From a checkpoint of a small image classifier: num experts 16.
Rows from block 4 of a small image classifier, named by matrix and row number. Rows with one number within an expert belong to one neuron, the router's apart. Each number is 500 + 25 x the weight over its row's rms, rounded and kept within 0 to 999. All counts start at 0. Numbers have three digits each.
After each expert's rows are labels from the 100 images, of 14976, where the router gives the expert most weight on average: "strongest on" is what is common among them. Only what is clearly more common there than usual is listed. The data: simulated stained blood smears.
# router: router (model.blocks.4.mlp.router.weight, 16x256), inputs 86-171
# gate: expert gate (model.blocks.4.mlp.gate, 16x128x256), inputs 86-171
# up: expert up (model.blocks.4.mlp.up, 16x128x256), inputs 86-171
# down: expert down (model.blocks.4.mlp.down, 16x256x128, transposed), outputs 86-171

# expert 1
router.1:481473487497481472520490464462517484458503509476516487508493472518509493486485513478500491539490485505484474500487481480464507493564509519509534498484545521517495498564526509467506529556519505497511462517499516535556486500482480487536501521502500523472512544
gate.0:533484468457514525499520498488547498447516477458490470516497488519503522477459495478485514528490477480524518478485498494531497478494499525474486470515505520486463523504467539514484466495520454494502528456451514514467543501495510486502489517524498523507528502
up.0:484484494525479492516509486458519502494506479467491506489511492502539545484461519448529473487543545522524494484477522520470481533502454518533495458510513517499519548473510529496469504534488488569507501483477514510528495492488499485496513503491512469454565474
down.0:511491540510500498503492505467517508508486492447536537530498467511507501511500481447511466507495482491528471495454518527530473510523518517462506463485498477497537517520524471466531494538521482510535465483529499539492534576515524510464475525526480548469470480
gate.1:482436482512508541524529451503529496498520528484516466532460468521524479547495518457498501487513469512486472479498510515494493480533512531517532529502514515516496470524479536476471485502481482484528471469479517522491512490489476504477495536535528502478487519
up.1:527579509465481465465482548486495507516472481545478516476509540470484530445503466536521480512456511513498526521495509443496526494474494477492498476506506499492490538460524487520527506514536507553468516542513497476492509507513495507530508465492455499525504481
down.1:515500496501474506546470486502481487492440514513471528512479478489468521505529537525523505479464473518493473476522475517511516491501515489523508531497513474456487518532527472524529484503525491469512472487509517475471548508480495522472494483466520548475478489
strongest on: two lobes with orange grains

# expert 15
router.15:506531503502449522531487528526483489467520493498484529507479505500524501480528485537516499495460519509493546469525468467509538549538533524554524498491477513499497475488520478450504495474507509512462467542486479530490514478500463494471532473452496462474537501
gate.0:494504484520495529523484446469526484472519525466489467527531470555465506493506493487485500480494523490494526520490509462516510510531525514538505482492498540514521507539520489468516489515469487559512468481512463546511485511517467489482496479513524526474511474
up.0:480515453516489508497464458487543471482519519461484470524545489557475503483512484509475496514477510490508526512480512459503521502533513482536502487508509544522537498520503500479508489507483490555524495463544480530506462514503493506486473478522512546469490478
down.0:493521462505505506509467551490503522534503504496509501531493540535504498508496500495532491461500464452499496481530528541510494512471487466457471497514463526447522530468497521517507513493474508512503489466550501483506486466478468501489494472534494503483510497
gate.1:508494490551476485480504468514511491422488532467483467504510482521501482493484517497485541459471514518471517487538472502553512485515468512552543507482493486551495489531514542455484484512435468476522460511513489528479485505524491503479513489520502515464500462
up.1:513496522536475530468516466490490497447505549465515467489504482521517495513497494501508525484491526528454524508522503490509529500514488526561521500509492524558537504533489501467465479511479488498488499486519491535497484530496504478491483495505532492505524499
down.1:474503512421516490515478503508518495499480535474523489493472520511518508541507483477463489478523490479458479517508525495497522499504521493502482497488478479529486482533473490524526548507476499510517504498511491508548488502523478478499505469534516508485473528
strongest on: round nucleus

# expert 4
router.4:500508479462500476524474471511507524537541527493528511524515465520523508497512502510527476498477467552501530528497461492475483507495453528532486483486460505481464464501533496513506517540513494505482513496465490452530488484468498525526484513506510493534493511
gate.0:544470476544507503455524487508502474495508542469495504508499470520516456497526547479493506522519494505482511484495459500522495455488499518488539492459509483534445493534469517494467489506471513477496481524502497511514506467530517502522509454538533524473489527
up.0:464503507500510517494496506487520485483502501468521506516509473523504520446506495521490488496507493444481483558533529488503500478550545481549511541540461488467551482506493535513506481538525524512549532531516457470479514491461527495529452462452518488540503544
down.0:457493545503541466478464510501518492429452516498519538490447502500480491474479489470495513454478528484510444522529473502503498486543549504538480536513471506443513480492496547520506515534500499497501462533502497547522477527467506504485459522465492497520478518
gate.1:522511492484514534510536532502482504501524514473484466524505522562485501487514529461488515538465478459497517504490516526513500508479505526492511538496484530515504458533458490488456515554489566533480459484487493503500495479489499482489415437495523468538543547
up.1:499500543498552561506502559522522511518502504484458503527524514519517483498474499506537505538506474504470476526458529520517495528406489506494481532479488536463519513519486497457478470504513539468460507484535515494475474485481469473454488439499504478508502540
down.1:500481493461493496503504509515529469513516522485500455504478472482483513482497516498496528506475534445503488496477462495477487479484522496518549464489494485444472457504491536526443512528450441492526511488489495469478533466474490487510526479508494515506536549
strongest on: two lobes with orange grains

# expert 5
router.5:512527525509483538509469509489493469509498468481539544570455525541501495508455444530509468475488536521470509521481486482522525509495495486501543497490524487441523471522533484480489500485510498520482531518508465497509519489472536489554504510460486483477524502
gate.0:519463490478467490479550503456484532492509504462506489472550488519502501527519530490450499484582478507524438504507438522487529515540481513489546504505509503509525529482521503475502498518457470482543488497510524494501480575535496512486513511503509500499468481
up.0:470462459467492501530498478517512511555473468492523518479484471495472508498488500539502491474458474542507527534546509486485496501477462577485499485493472492473493514461529486502533507490476521474500472504485469504479552516502488508502488510483485497451521535
down.0:469480515511487480477486482539529475459508517524498515502504495486501524440528509486485453504443499457494518500513493490498526511492509488474506485515543487493481456493482499554463488528483530541524481478438499517491430511537505514538478475443512536472518499
gate.1:510528477500471512502492476485551516488518512506516509499487498510513548490538481504531538501484537554487520482513545511466534466509487522513531510513508523501543496517524527469539496512445539448502491519519462487509509519468486467536504476493510537466476520
up.1:555522538480487496470554466504520451471551467495497463512490536520488506520509513504493533543507498500510495518496474479534515493484504531511534488488536531514516528547501480477546504476493503502474479483487554512546489522491471458505539490463453520459511550
down.1:532476513485488489500556499496501558512525518522465475463477528467471477511486553545442471543526501461542509532523463495526503510518478516493509510499488515495490541527491514455472492447531535484466488463470533467515508542453477543484532518481511506468512481
strongest on: round nucleus

# expert 10
router.10:460553490518543491544481491521518524548537565550555525499495491440509541497538490548571496514487504503514512513505543501541548518525466505522494497456457488464514464466530446486488494545485496483482501469507463476540499502449485480462497511510524500489475487
gate.0:523502506483524479466478485505493459490490517477499463480480522530484484443484463498512529505488519496502498469492480520485494469489489467496508468471519490544496492508491522478477560530513518494516470554564500538524492514515532451517471492518516527508463550
up.0:479499520493469575538506500492487538496514455505486495541513487512493508541496499495467471506476476472551535531461506461511496502531482529475482524528520524492533538449489496509515445516513480528484519491459510470517501530517467490488537496473442526517507440
down.0:533536521511429473486519508515491532499532510506507493456515466470523506468477487499489488507527511536493501463551457493514500519525473494499499509498501508522417517522528513438483489445492502477447501492485485464513481485499528536484529565512479459526505454
gate.1:486490485481478457474506509509434459488477488436472481503499490532532470462504486465456471524526461477501470492497477520478478492519497520533500517582524482534568494481439517497527536513509506529493498476494543490484491540503535480477492512508465549531543515
up.1:527544473527499458491478513529526497496533533540529542506473508492505490511476488486552518500515495526498500483520556496509499520458495491477495464504472491491506450492495501511518521511538493499517497533485452502518505476547459507541493452476489501479506527
down.1:508508519492539506459496525444515483534531541499536502444533529519510504523523508474497550526500467476526446526491529514523494503428452509450492463474506479490490522513510474491539515520463520458512475495457528492493516513490545473492516460506490511478468508
strongest on: lobed nucleus; kidney-shaped nucleus

# expert 12
router.12:472493501503504522542480490494479478556520505494525510507510504480489520474538487540520477478498524507537525524475549520457508541514517460483486488507464512468542482458507483531519468466519503520495535495526502447517505538448479480471513510512505516512496461
gate.0:501490502507474503499502471523497553488501501500501510503433458495502492503468472509533498488524491524517485467542479508497487531546511505526506510480499521506485504469500557499471505507517474517523473562489478517511511481502451520539512521491543485514567556
up.0:526480478531475559532514511536505520514486495525515531528460499512489541477442476520492481486479487475522472497507515494515479496501534479525472518484502531481514478489497552504508475484554506497511522515514482530500484546450480461471499499518538476520497519
down.0:461483518461495492467509497486508528501465496506529456523537477526547504481530516546424537497538470498504485502484481531491485525486473495502532514524503465529510485464489490518508502512474476499500463513528531471475495497514519441498536564534492454477517476
gate.1:489484462533462484512488520541512507492506477543506513486465475507490535542468506514507515505492486506465499449511496484493502524497503503451512494458529482539491475473521538463546525478529491472507524556521478451522518505487497455497488543494523461532509550
up.1:482485496480488504511495510500461514555486512528521541479519497514489549506511498519522509509441461511499514507451537502472497519456504460470468489478492507508476480488498492514514524519521492468559533525499464470496529482490507517458516504506501482522451530
down.1:482484516457496458518465537479484480509469478515517496482504489503487491531498494524449443512488491480517470500474503495475495543496478489435511485491515463506468507532528460516494542527452495516523475489471538470479498507505539527524477469523506504442524460
strongest on: no large cell

# expert 6
router.6:486477520492501516542464506458483494503514501526485500459501512474542524495459474459472542496489520498535491448472464526526466463480505475473483456534562474492514530512519516459503476519505478495525488456479520523498510480531540514462481510489474493494487498
gate.0:505523504467500548477453506491501528455490531457487511533504491541501479441520514536503530468499482509474513506535517489501530479493516480532502517529433528519512517487505476525481475521479526466518515489568467450480503517507517480484495471519539489501468476
up.0:483491535515553522488500499532481486537528485444517509491532525511528470495489482492470519485515527526521494516444533520530502520496522503479473514507516510481513478483519480479527499497525497533491483500500517520487466488449475478479491495494480498492458479
down.0:492507497453506497550517477496507506510497513472498482490453519496533537515518494498527514496468476505474446475518493509515474487488465490523508552508494513526501515514468513489479439482488472470483480494512474462423497536519472499492472503529530475487500522
gate.1:495511493515516501480481468568466475514505504464477504531487492544505525478493482519471512522531517512455523517510546504534524504492509524530493526475463534519536508498510492498509506486501506488490513487507446519559481512506478494509500499508494531472489531
up.1:521516531497544552500530539476511513510554533494510505534449533518515484508462515464520523472508449540493491493490529515540474516501512534539514520497462535500510526499503514490463442483514506471503468476492506560512494484477473460484500470480481493505515530
down.1:521448481472478530542505476493531465518503543519502510497503468517505526485519447449512531476507528458483557451484503546470505482528473518510510455484480501487499497524516522432482461537523522458546461525492487500485524507469525514491460511485552519504499488
strongest on: kidney-shaped nucleus

# expert 0
router.0:474489505466491449513512503514497503494521539510554494429508519498502491491513470529507490532466470477498519524483521451496525543541482484497520504500480472502454507464500477430487531522519540475488460520512501484501495522489523480487480516474513489512488487
gate.0:531494531508500473509470535467513545494479489511411512496499455516515481520488481463481492475524519510455517493498497484484481519492530543512527500488509515494506511495513537531528513520505486536519524515509523487493512483535489526549502531534494471518507513
up.0:522503520518498488484463538469517516496506520469467521468548479528506507493494454485491464499527511509446521526501524493471486524506515502507543459501492532477479524513459503518498520517515489503523537513533537465495504473488527515521472479537510481526484499
down.0:486485523499464503507473539507438537498501486523492522502548467489517482511519461481502466500484499478465468509493532507499485522473515529446491480535517516495527522494501491529534523549545516544499489518521525500547499474516538501487499529508512465539540472
gate.1:532533490471479468496497505515552525557515486525499511511519461516514496515458473478506457490518524538527508499456495492504497521471466510499518455491505517468477491483503474513508530456486472505507508494507498513512480467528489559557471525514527484495483485
up.1:485488551546483510479498517459493494466473527476498525492528492500509475517509506492520474489510457468448475497515529491510483514434471498502477499492478488473493495491451534489491515457492456492489545501519525471453522471498557486516431483524505463538507490
down.1:492488518460519521520507467496472493486503530484510504482545495537487497506534468489493506481501484473466500481489541471497508502474487503494506523508498504501517481508493458523507515489499536519488464510511508472538519521492549479465536514490501470484531491
strongest on: crowded; band-shaped nucleus; lobed nucleus